{"crop_scale_min": 1, "bias": "all", "qk_norm": false, "pooling": "class_token", "adamw_weight_decay_other_params": 0}
Rows from block 2 of a small image classifier, named by matrix and row number. Rows with one number within an expert belong to one neuron, the router's apart. Each number is 128 + 32 x the weight over its row's rms, rounded and kept within 0 to 255. All counts start at 0. Numbers have three digits each.
Before each expert's rows are labels from the 100 images, of 14976, where the router gives the expert most weight on average: "top examples" is what is common among them. Only what is clearly more common there than usual is listed. The data: simulated stained blood smears.
# router: router (model.blocks.2.mlp.router.weight, 8x384, trained with AdamW), inputs 210-239
# up: expert up (model.blocks.2.mlp.up, 8x96x384), inputs 210-239
# down: expert down (model.blocks.2.mlp.down, 8x384x96, transposed), outputs 210-239

# expert 2
top examples: no large cell; crescents
router.2:172125072072132144111135091143164062137129147129093059137170129054154145124173107159152103
up.0:169066148155083146104156113156088139094143170119101118101209124094112145155078052106162184
down.0:142102080082182147155144147103054113133135118110162130176177115096139157125148125090166099
up.1:108110088111118095148140101133155164082109193164106123089142177114111154150163110150137112
down.1:083121132191130190148162074047178156115050113130099135106149115132136101179134137127161097
up.2:150138156157111106114155138152137161179148139117090148049142121122116090142141150076170080
down.2:139122086077067157114133104197109109084100163139131115191097099167086179114123085152151164
up.3:137102155167040154140139199119145129171176072102115119123191151122137147142166117182109114
down.3:107101182082126190145197144128157148205124171101141154136109066111125124178161048078141100
up.4:153149133074102131112121152157106126180122102157103110130113122153136079158150153171142105
down.4:110072176127142133094138122175071073117134168125155142138157161105103167053188155103118072
up.5:105098115153099068115144138162073150123112165109190070101128078160151048120089151108165160
down.5:163149163146093110129193158137166130117132159141149158121183096138127135135097107127100116
up.6:134105140091133127137133124156172116094113091138146103085133126092190084115169067121159106
down.6:128170092109093161189097134143106129123164106151103166132087099196098158112106167117067127
up.7:109117112046121106143122087148146135192089198120135114187098121111115121150082162132103153
down.7:055105119150145137138133065123160129113119133147159199148101093204139128190136109130142114
up.8:145138179151113114119112126181110126115140099142139109133132132214196088146173128077112111
down.8:066149151139091107117113145103164127130072116119143102130144141131126073098121192124049136
up.9:153162149110160177164124115085075147112123096095084088085090100058129107130153111149117114
down.9:186094115111132104123134118136131124130150147108128087144093112176047138088124140104056132
up.10:191129071084110078138140113102144154150106180099118152190049127122184047203120139066099120
down.10:139097145099119150071177093116122129119149123114079090119105105143090143198163191169150119
up.11:134155100136091174125134128153077118152154162092170157152125156086137137141131134103137180
down.11:112138106089145181126140165170105140095099163136174142105122213108147130122122119153126131
up.12:122167135143133173132134098127109105139130139111119093089115169105146181130093093134077058
down.12:143117083147114071148168156121169119125147041164119205183087155136094192157053107102134120
up.13:129090191144086089132175134120091098121135136127130143175178107182125164108104135193150118
down.13:129167091127184134131058178157118058131149089147143121084128120124040131174153115077125159
up.14:134095139082125146177062165129109153197080133130084140143099144157137102105108064108046139
down.14:121100107108158140122138114155148161103122088135116132119143168117152155146187148099095159
up.15:131128126086117119094099081139065059091202122083127141138115106141105197155077111118117102
down.15:130094076162139147154122114128172107123108058099124172176103186135101132173091192125110100
up.16:162122130070140130104152175163098129106199102141130059134163106142160092137116156121147156
down.16:142106174104140220132124155207147160136132143125124141078102072191108097057138131135118108
up.17:123114157086117101148111181136162171134129138140098173130108185177132142138136118175133129
down.17:115122139104091124110105128172175042111127120129155126101154119137126138100167101112150083
up.18:121182113132111160100158153079145085149165185126098114102136180091164067176150144143148153
down.18:163119117149153128151100090129080146125087041121125122115154096134139130085179097135083076
up.19:116144121103125156068081124101124083073091146144161208134154123123112131147160124079105104
down.19:120093104108109152142155091191115161113182091129170111163065191122138095162129090165111158
up.20:196094153083129104142098123128125117116173098164146091169175121095130120140168146152129117
down.20:101105077120155123111146160095131116173094142106089140141156152110086137112126151064160108
up.21:122126096155131152126151097195172123141125061105111114142064153171113122192139101128097144
down.21:096121173141096129106131150196136110120105125129102121146111179141128153118196096129149177
up.22:160162098138165099089127117116131143131132143138155105088097153121161118175121150109092099
down.22:102120112115095100153121124181114160143209119129124141174128168147109100109129105151078110
up.23:126134075099158098196170143165174059080099105082068082119132090133110042147118168123103121
down.23:065069213105068127111127145135078135158164103113156113131117073205140176111100107082087124
up.24:199095119138133103110133112052108137154131155092145127175183139111159062138127186114166105
down.24:102124115111170142128167135156147127089116063155136155119130135144165116162151149111112114
up.25:160068193098107155137164072109133106156113135086144091189152112124110045095171175150154137
down.25:146068157156090178156150144104163094176103125162101130155181112126143097166158136075188127
up.26:155126156097114133103135083140103090084120166116170123114129114108139156111150074131132093
down.26:155113131147172099093147091131153159134163140152093142103133196119116151134130143150138134
up.27:071142145136134140179103138155130076118178071156115144102112132161100065096122100198110130
down.27:131154138128132112179095176126123216144092148148188101153111143118148152105060171145143202
up.28:144146154165116107193116150137149095075161079129082136208101137170133089096133091114143159
down.28:159150109072152129107126083114107079121160104145166083172085192179163130069090139122112146
up.29:150136149146129146128088147135131163184121183084140099095151095105145111078084093077123127
down.29:176062132125147160116092048125091092126101160101171122108078127156161137203146132122085135
up.30:149060112005173190111133119107199108128138094171144164089084115119172147111118152149104148
down.30:099145133157130133099124098162098142076190124165117107143112144077195073131119124128115169
up.31:112108147189184124130170167190149146167147123118120101107114137162088155125163108147129137
down.31:142118130108143159105123045149115122143145168147123136127130134138132136154110150114138109
up.32:139173105049118085155144100135128129132123164150147067105104146185100125109109151150202077
down.32:091122106114052164141105134142137087116173121107185123124149152123084114209136188140090113
up.33:097084166076150142125098080107167108106162085096150182097070119099096173217146128137106107
down.33:143080128135130158063139108108072122141078144074129116131108182077073179153166147095099118

# expert 7
top examples: no large cell
router.7:068126129089110115099115095158129086115091088169196165097124209117155146092110102109148125
up.0:141119092126103127113095154116130092111139083105137143145089131155093141186158107168140145
down.0:105093053105104143141148125110078101134121071141129062164148110083109160171125145139084168
up.1:151067142093168169120131085148207148140141122128129135150162145112195111123184108128152109
down.1:116101142123139230108130156073148079116124101141120108110197135108081124109122171144102169
up.2:136099141150083116122119130134107087135052078105113172141135189128107125172091109113109118
down.2:105165207128136117108097143102152133124059199125156122166096130116083066121086176147091127
up.3:123163147166091117083138096091144128105104101207117149144165110117122132133122094153130094
down.3:132176170130109116122122107019072119137083098145108103108148118144162089206130177136080132
up.4:143166142118137107078143123086195080117093138151182026156147101076149162103103091106120148
down.4:126054148168123171180133178088133166151191122133150105128104096114104147093122159129143129
up.5:123158135083117147175157098134102111096031121159135141113148089194133157174141105131128125
down.5:138138142105029104102129167108062176182082129071114117096087127096138157164134127165105146
up.6:115182101140190165109145093170112118128123128142145106123134121119157152093094119161095141
down.6:058098112105128084115143138118053130187125177092098072127095133094106152134167134150090115
up.7:101111126173089130155138127149118141168125131145150152160108094137128134187084121131122149
down.7:181106041129087135106083126117146090090231103115068113172170081015160104115110116139074167
up.8:144187124102093155169127078124035174100104172119159146060098123160145102171112043174185122
down.8:095148177089151113187116187130166096128130117104071169161180127126138128116132147184113160
up.9:108181137156181072145106178201127089154173083095096064102109105151149116129091130137116106
down.9:104168121153096188173125107130161088172059103162157152131133156149102088115130077120216146
up.10:112140143182154155135055101094179065119166158125138145150164130129190135160139179129153108
down.10:068127149143160168173126157157126127090159170168101086168077143122117101196140110124121146
up.11:120097155144122166125132113068139129139141055138101138127167125114188009190123115119138191
down.11:061165154077142108138150147157109077133159139090124116202187171159131148162190167118160101
up.12:202103108150116171109152093079135193129123094102097088089109185131145068172139109115116178
down.12:089138141139104105079171135119115114042102116191141122107117102180095148159177149115199118
up.13:084137118162144139133158089120094102099138147163137116145164155152161144143129157110108127
down.13:129163167177149153124117138136142089078131132123139174089137095133090114159107166159139161
up.14:122118160081127077144155146162122132091083107142127138071125116165113111168108160090119079
down.14:096099161090163120159124089114171149164112069138071124143113140124107125138153100154131146
up.15:078131176104118141153162165148163186123073112121106127181095212142135111119121172134138112
down.15:124108108181090120126156136122130169109120160131107145111151109144158156127141146069127167
up.16:184181115140140154111170079184117144144105121138060125101122158125122161160146152138123139
down.16:070096159109133109103128123100141087114165149105076132072164164186158120128149151102119147
up.17:106186100149130155085062145117138115119111169135164127040166171115103156146104108139099140
down.17:092091077118198124090118169121080154132134101138105098096112122116109176109125154124126072
up.18:175157179122137134139117031090103169113071227160097131146080083086155100110064168099107078
down.18:102116119139110118124129160141102071113120141144091102139114118095121091139177167138097138
up.19:096195082151042122133098199132142112119117121123153204109146107135104168115107152151097100
down.19:110150134118162145131084109126085125122156130177099174113098131202185177133158196131116074
up.20:162066100150160172145131152147140088138103190111100159146160106144147071189100122146108096
down.20:185174111123106116127145141204061098103179188146108130156054097073085150089137118137149120
up.21:141210110105121163180145134112102120128107096138154057061151153193118146166143094207164171
down.21:167120146114129103124125097137099089190150099095200091117149113188113130130158117157144078
up.22:188167140089168157115106121069144145124183122092150100119066099140120109087134116113099131
down.22:130140139143179158137119091146182060098113130141143079149106204150182166108142147123154142
up.23:141100086129100053180151101196145109108094118146135084077172193107125134092153147156118092
down.23:165148102080131110094097100070124120152116160117167202048107156132137113091178124106148176
up.24:148130105128170138144100132158197123148110142164175099140132133112140133120158164123118118
down.24:092088126181114085124110155170124163055138079090166104174100138146115122114144142160112110
up.25:128094166118084074132123098105082185144135136096101038134116122117139132134093121190149097
down.25:184151118122069082111140095101176165143154119158111167130168134154112133135145130106148086
up.26:165147142142129139144128150142172104118155095125177108157142045135116096094125112122143097
down.26:078111113169138104161128101184112185174145137118128171127098139115156133160187100228109133
up.27:071079103099135051147134114184079172151084050127164113162151134168146110140107123154178171
down.27:111148194138166145147094131143165139100153125127129110191149072128059137155102091118092038
up.28:131140095106130059101084131185122127191133015112155125099090139128110065148179147119132078
down.28:121100122110151105158090130123082091173148054137117152192155185107170117140083143135141090
up.29:143118074079089152135172121149070122130096115141123110167086210147165141085090168159087180
down.29:139105142101085101155132204155138139137208123150136134117177146113111146139183182118149099
up.30:112150080147163154136095119207111088097155167152095129139110133152093167121146088104119137
down.30:078098090086123162160145118119120112162114168107074134156115100180105144138133101083128146
up.31:086207136127116165147184083186143204129109117134107139099126121181120114136144144183086131
down.31:102075132087108078096167126150118073211141110090173114084153180148116122111123121104139151
up.32:100169135126156152219143104095126103078133164158128156150117112153123172166151122122122148
down.32:093165110121103125085115152143147105127126191151107148146150109099069130117148108093151169
up.33:141143186106135157165140107108163124152100199156097135167177109114191129100092173090080090
down.33:124203099112117092095145140121134093137110142121133173164118138111094094172145111135121123

# expert 5
top examples: no large cell; small spheres
router.5:114091105167121078175100174160113113071113096171087162103063106154132143072117160147200121
up.0:118102109062151183103116125145164091127156117154144068164098169144182120113136059094098163
down.0:119126123084093126183129118102100118118134101153129165095054107167110087086131136122180162
up.1:124169087101082174170150098163050191114110106115139103129158129128105120113108143074199120
down.1:155142139141115107133105174113160126167122142028150170145122161102096110127139137131086204
up.2:110178085155150126131065139158095117106142083124165100100098162140106094117099091145117100
down.2:090172087091092131130132178129134106074060167151061149130131093135125198123121090132105109
up.3:153125166122143085136163109130093136116136141112128147134134066036159140120157075115129094
down.3:115105160163138175084113104187138133103126134131107194120089146159091088118140155120093120
up.4:111123079129165084067148199086134144102121117138126163154167150144126167105040054136168125
down.4:113099124150122149134154141156152128084116124111087097145156149075156142089167148158160100
up.5:100126101120122092154137151094129103138142134116078120153143173129100151068079101108039115
down.5:090094138156148131111143166118117144144094075185108096101181079090171119200093164120126174
up.6:098157125107185175167120169112112152100135170123143123173150083143173063166077125140151140
down.6:171124176093151141085100147168105154159140089113107099089107118140162113091131139121122122
up.7:186111099128094087187130117170164106114127097119158037149124133164182117175105100125122098
down.7:092132178088112111130081110154128136129146125156136163183144094148123154104175116142150169
up.8:148132093130108129096126107176110127111168115091126173188123105124089131099097104152150086
down.8:139115124200107098147183143157124162134148142149102107107143208116174130142125109105133124
up.9:166093150185147158214141111157115063090117189116123097161139178144137103152119111169136140
down.9:147146140107087108158100118155127179155136128189154096097085115137067082128136149088077219
up.10:130132138133115112189133122117188153174139124175193121143140093123113075177111188128142178
down.10:121124167136131167096157103085124164106059108078147137133146143186136106130139108125112120
up.11:140180119037154113091179111122146159141076098130104105098150164149182146104106119118141172
down.11:177117144088170118147064173116107149073159086095150188176105173143123139112122094121170152
up.12:087081091135140129170100055128096098139171142129080154126138132156097074137097162110116078
down.12:113105097108128170050126140180125149076136061113162157122096150127129156132115092106113119
up.13:134165182084151126032130114201110080102107086134192110068155087087156120139134131118113200
down.13:153119158138174144122034113086124099147094146120122088091096115120173172083075106157129101
up.14:121135116079150083102078212170190153135079149149137152176159118132144186145102112146150077
down.14:060149125172087147123103092113080097111105182076100111161132161150152133123129095118154116
up.15:139113077100141131094092149115088157145113077167099121145072150091124082180133061175106093
down.15:106077084122116115104125130132111146117145069068143168170120135135109141150151125133125105
up.16:101129139169153147166146180173102164156157157163079158149095160100102137131118177143162148
down.16:152062111149094054103107170109130127174095116108207116102127074162131159155130123129149107
up.17:099134166086203153095129136172116157211131155141142082167129164081182143206065126156092081
down.17:090132083186096113097167092173129115093107089166093185150132107161130131154106095164139122
up.18:140122143154139209135100212097154126142178173140117190168139135134095196138117146118128141
down.18:088145117163136131152198114122138193169038103144180082104080162107113106101134144153120151
up.19:141144126114086095057161147088148202079136152100147096102133102139151120156149159132132182
down.19:106135159154145120114157102079141114105101169144116078151158110118158099098153090125160048
up.20:129072114092156099113117119141200123140191110107166169156153151115166120132111159135130081
down.20:121135138100141051167139093103073169150140163060172119106123143138183104085166144117127208
up.21:141108107167110127151136127075153123128081105098164129145115118133121118169123141068144135
down.21:153121113106138148142107094135165117110129111123115111123150140118128116123095154108083105
up.22:104135094125155101177134172152113123136153146124134159136083111131090129146129150129137161
down.22:134164130061077117119110148106104186096182161089130120122083171123203145100173147146146148
up.23:133107162074183075123168093191167161134129136153090137176113142098121131139112129136121140
down.23:084148128065124085156089162135032084098169127151122119139189105152126085211104175144130156
up.24:108154134135093164146138107160161186098187107153132083136105115193090157157111136170144122
down.24:135140132041084153173117157098068131076139097106108105142143096173057115111141178139084146
up.25:156207140157141098142173110090137162163085090136152169172099087132146117122160117086221066
down.25:140144177085133078135108097108140127177151098152189140105182166146118152140140118101118133
up.26:114152148188110074159123099194141114149140096082149136115103154177165127141150151127116050
down.26:124145165084090085158118143167079138152102140111124141079126128121095173143119158217163160
up.27:137132124128121129124110066154144111135075097092149133074077092109191103142159142138112199
down.27:175166105114146164150089168087162104139138100101149147084117104172147127126149140084108112
up.28:181148059135141152124157145163134153191105142113144136141112124098118158145144143092106143
down.28:091074058099197105107102124087085170156117102138105150123119159144141112085095107112147110
up.29:088165150145084103115105111154194147155124087173139154122122081126159139163131196096079176
down.29:164105105132166136114131136160133151115106202101151125121109089090148167096160119155191146
up.30:121128096106202146189138117157078191101140158094053118153171124143161154129113101140170098
down.30:168097134154128131125131193111131146087058094147089194119123161095159168099132155106143116
up.31:150110126132136127127112106170093129144195105114162168125128182181166160088138109126089135
down.31:130118139148125206099127113099150109077162158124163157182102135133136108079091068135109090
up.32:108157119154059117115109122093115113117100112099089162124136070173168118074153141154150129
down.32:106153151095073117163132107201157188106109144092166173135114069102135078069153119120205149
up.33:151182108132077077158122167159096081163129144106121096062154155130071141113142125128119141
down.33:167109150084137154075103159103093152170162142121190144150199156093146136137091132118108092

# expert 1
top examples: crowded; two lobes with orange grains; spiky cells; small cells: target cells
router.1:154124157130144104158195107094088167112141121118125169177138120111142185150139111097097174
up.0:138139092107125134188077163177140090168142122167096144128128136148076130149130118160100135
down.0:099085085150148048145151179124149063104134135130096105156113088092121065153111143131179176
up.1:192098187095123125112129114098153129116133126129129123106115138178153170098177161066101158
down.1:143160130071189084144151075100137169082092128107130150132101150148153107190150102166160060
up.2:127138131140140141188131090167149124121142154121108151105119112135181198164092124118143124
down.2:132168056119089127124150125161109147137118120122076107203108084088212151123075072128129160
up.3:134081157060175088149173160134128163117118173079050111127116085161100148139088132063119131
down.3:162133158147117129101099173169112099135125165105060176169076059120142112152106125079095179
up.4:087060109132112104126104123132116117145146170160217099180142152084111134203133069175102135
down.4:136032149126115090118101174102132117141115143112111175106108106057120116119103123122150118
up.5:176095091111091145119129142185113107105064141101134149094152120143099114124083211148176134
down.5:127162151098057047145162150116161138117172093145149111093163111108163121094116106161164128
up.6:122143072125139138153106125113128130148132179145152207154151101141188117113141084088115117
down.6:186120154192183118146123174184191077073085139133159146174110189059102091151119135104112142
up.7:137134160117115159162139119155138140172128165176172086107121150097197090203101050094156179
down.7:155165116154157175133111124124119155176112144115189174118169145184082165141144193121171074
up.8:107115063096091109178103122118165163155138153168134126056165104084157147181131080091128091
down.8:198128116151177166170153077135190139146169154134162154152128129125108115135182107205092149
up.9:089086102091157166161136148153099063148141166145101169164107134145129144120072134133135137
down.9:060111076189148142100126140122120144125119175150133128061136149113105163116086125151191123
up.10:120129156123152161147129129171130154153154133124180116179187126084164076163195158120172146
down.10:131099146116125155116163100162125078127095112068093072101104115153112127127141148155145104
up.11:172153139124104121137054104153168059107106135100159176169158119126156089086134122138106143
down.11:198114120143191149149164159152115107121149124169112084177100168150161152094129153104175146
up.12:141102147075162078087126160097091132142161169113095144163093148181135153140181144129124140
down.12:087055179175135145108173188170176083084105120141151093144138101151192077180134138095155161
up.13:200166139111168133161100177100099084131142101142155122111108107199119104178143117124161183
down.13:109123116121148138093144139125136113130144148093085154097158069175151128140098186185159137
up.14:080126119158117134099131099175100171084101154130196151180117174110166222132158078149099098
down.14:077125119128111144104157169118070173162131132128102194113153141163139121084153159085147129
up.15:172094178120080122158100103153029146160082108110150091191118183071091135118218115192119082
down.15:154138063115192142158145151114141072080064182150115146134121150103073117163114075104086135
up.16:109168124107081144096088165136150075120180146115126100113160142117146072180121132127077121
down.16:124092198165107150169150157151151192104086134112146095157107136101129101137133150083129151
up.17:154141111124115146111065120158136136111097111214116131161092079156171137083172144110161135
down.17:117175099147123108137127112116187128119094104149075124083201114151171167165113123125128112
up.18:122114137135135071125085066128111090126108110110044147108088135147113161123141169095193174
down.18:129087131156148169127110157141141113084100053124141179086093149170158123145075056131148125
up.19:123155137113187096076166133110092207160105185119115152113109093061116060124165180167111082
down.19:155078135096100126077151135103114092162128104110202069115129192122182081106134132209190075
up.20:133118107129133105149135130169092100084122156105149094104168161176169115098134149156119126
down.20:086112188121162187248163077085176132129120137153178108100061107150137079122099143100161137
up.21:178074149154143213125127138079124147099115122173147111145185154157128188107125099087158159
down.21:119182169117118131121104163128098128100133144117129145161114147147104173086135159106159096
up.22:149104096137128130064091165151163139176136058127121141172156057155120074107191149129069169
down.22:091053186142125092123115127169068140113135149163106073151142142178090131096087135145119087
up.23:170178102138168186123138104070136102179166125183141103152134177085142116080100158127209152
down.23:126120119143174144152106138101162111125172133091096172171108148138083136111121141145125133
up.24:119122201199103142131129118120103124133101157097104153201170128171155157150136084139140090
down.24:113063127130179062145125122161100141145183152135156135128148104157110169124126162086173115
up.25:109114175139155177089074137182201131151159132125134132127123076157104159124136116122092122
down.25:161161097092113122131144191148087110129138134124148053097124113145110122116101152136140152
up.26:110125100094089196094113123151155124113098157149108098105135133122137149123151125122128130
down.26:089148132109131137163156185116122170132198127138132095113151156062144164108138140132153115
up.27:045136139148114164101071146130076173118048156133127160132086157119096150160139086124120162
down.27:063115112159090100056156137141122130128124175113128055121154176049155134173131093166175081
up.28:173178127126074089167126148128148100155156118078118154180110117182128140151212148136164114
down.28:115135135120078111168185133102115145158136146092152087087135147129148127118106125154102134
up.29:136147141129190118127128164138159126149126184135195076087083176154172139081102088094144134
down.29:133144123160133093129137087077182113154177113140121115106084116149180116072135083133065136
up.30:146150118123151129117104138138120114180139146139075148130139112128211132149097168114093185
down.30:150192160177168109136144173174133126110115106177107141168127116128181058188152133099152091
up.31:157161103124066113139154147153149133131175167122102128114149107177067074106179135170143095
down.31:137132171082183156118136077179168142131167185154180111110115100070095114158112126145196142
up.32:170149135125143161093131139089148093193119103178145140127104140132153100126117069130118131
down.32:127184147111124116134107109140096122116088140159134167210107166125166102144140082099104122
up.33:130078117097148106107146109133102104123169120129159137136164172104081089122079120136171083
down.33:117159078130120166132142151168155130159121097062178107124087123142107138057068086094135075

# expert 6
top examples: no large cell
router.6:141150131042088091153107104085112067178132123058159117160166186091112106168061120174110139
up.0:152133111083130156179127143181127134149076114132075092119171117194109125107122116074165094
down.0:080166142151081130145176146162128112137202189155178112159146082160070181122137153125144112
up.1:168125131143149094106072118134152117167140106118116101113136111104120094176071118154150095
down.1:121111088115130095115140167119155129131054117081118101143062157114065081125164067178097169
up.2:134185140145087130098123109117098110100022150088121148164092099145118106127187142109158064
down.2:112140117104145157133120156108152146117088144149089116103121149186149145099109048129131116
up.3:134153120143124126168148111151105126063173107116147126088166122202131114165176130165133119
down.3:095115184122081177124099158143144144169091087159158138128110108136143165140066109110078101
up.4:109214109116131109166100154114160146147086095099196055078160126078146110110116121134161098
down.4:088096097127096139175094070114145126126141131133131143081210115104104174120152130123120147
up.5:127110137143115153100111052138110157143167124126161159168134156116139090112135154140108116
down.5:081088137130135138074097157111097164109141098092128062109066093109122081112122136112146113
up.6:098184125154065135116143162133133095137091099137186167125170127095094172101110121111157187
down.6:101100140165124142175136105110139140128135142128096078085168128138120147094135115123132102
up.7:134125117087195091162107036103113100163120155097141158191153097135187127104087152135111140
down.7:166162119071118184130145140140110115179083124100105144180130084103106141161110131139124111
up.8:062090117074156163096097074133095117135107076116149129181173155117093152148143109131085163
down.8:164158140141166132165102091121144179144151093110182141098117054120112115125113116166129095
up.9:124125149128098163144151162100106135143114155170142141100104140171152135081131073109112129
down.9:184137105175175118135143078051045090180129150147094133206111184125080126079110137066087152
up.10:085180157174128147159146148104095108126102070168138184168140126132160144146063132098148113
down.10:154133158118113122123065120048144142122118104135093124142121057108114116124187109094104181
up.11:066109086107142169076172112130164142104092159161169134161120195163086122144080138105127107
down.11:137084131186136119103140081145111152189080156172142183080121181057129109071112162145171102
up.12:145166082127092104126092161122087115167134162082123101108111086170172135109188218081094162
down.12:139078090136150105157137114123126133168143119163102084136189184095117074117088145099158156
up.13:099084168156142127109125093105138060098081116101119121108132156127097096085114128081149110
down.13:167147158098096153171085121154097152100146135166163096123168147138165151072147137050123195
up.14:210163118122169092121131197117087112101190132094137084148178155151151095088125133119098124
down.14:062126137097121167049118098179110107105133167118084092118173127169126124113139209170169075
up.15:133093154134177121149096177129153120084134095119145082166136088068127089218090135169183096
down.15:152094104098165086079096145087134117115085101103108183131068159107109110144149123115093099
up.16:142132145127134141132096124130115099121106104099144164134146123115107086139116099104136149
down.16:116140122064178145171170114111130179180127160150172045145134125106117136103109133146211167
up.17:098163122114090180132093177135071084173120123173177153088131103146152136139105155073143125
down.17:103175202089200142152168099169125142133171147149124077159147120109149159103134170110130114
up.18:149131154130111063127112167153127113116112176155121078101107138134157130078162137157178141
down.18:126119191120099181094101176136092113127111107101143120121110128169115096172136125104124127
up.19:107083145049145113158137156083150098131110185137098084160114060188106125143138200089152107
down.19:097147096135184140124146177147112160093131090138135111100131140126164138151152101152095113
up.20:105096165145135127107158119163156100081145118106135147087196186126078147103096114116117062
down.20:081108078179137120168148145153149146137132147155120134114097099085145204150098064092152116
up.21:104115102052155176136105121130105117123108086127199179114149140129091172122155121159083118
down.21:119115146124093076118166109107103090130145148166163148061098141188204157142145208095168068
up.22:189146113153153121143169088109119162174073154061136125131149167160074078083111129113119132
down.22:125094136144094132174112099177075189076104090131146151145101154140103104158089134087110127
up.23:084128070137139095120148133103105123178080106146149113142085125161140090133135192115120120
down.23:065119199167109169105089062122147165124120084175144094136166131137194141124165105151139118
up.24:129117126129097171096143118160037078102160068124142166104152153120061163160123154188107147
down.24:090110125150170140137104044119146121136081153117110125078102161123107137084167134071220078
up.25:142149166141184175130103076130111101128118160187151132135114136144111112087137177185174112
down.25:133131073130163144099138144205102163125112129115165145103079097159141109094092092173097150
up.26:087144181088074130146147110122129138158076095160146124104156086108145126082144147143142148
down.26:122151147170120190097154074142180127161159101146077102168094075111115139131091096113128101
up.27:071119117088074143068149080087080172100159110113084168146154148119156137165130182097115129
down.27:124152206148134136082131076065120111148211094172168112198088074107197152132128119133118054
up.28:088101153099174145119133150180139173170149148102150098065125110092148106141133051145111095
down.28:101137153140118245158159148139097144117146100119137171142133127103162131162097107101150217
up.29:178097094097114134062163162066142132153132109113108093112109111082117147140093145105086141
down.29:143160156106129123102119144075186118128088129141069140153121140167167110116085172158127160
up.30:156182175118069180114130132115174128095144137135157155131176118113124123101145164070149075
down.30:139123177156108110133165096095083123142126182099171182090120155075114125134160165177179113
up.31:130150119208167143104128093204072086086162128133148067116126124152112089064149165128156146
down.31:097104102162119142149098207138094058096109093131109159089181140175139114126146179060135113
up.32:141166094149082129100164164100134149129110142173127069042133075132104122145237084152123122
down.32:158108120121112134198161157145144112162194189120097044143098146126157130102142159108128094
up.33:145116180121099136098173129154133118063180146138119136177098079157156149132082137134166101
down.33:106109182129097108127115067114175131202147130158141137094117084170130225194125122096134150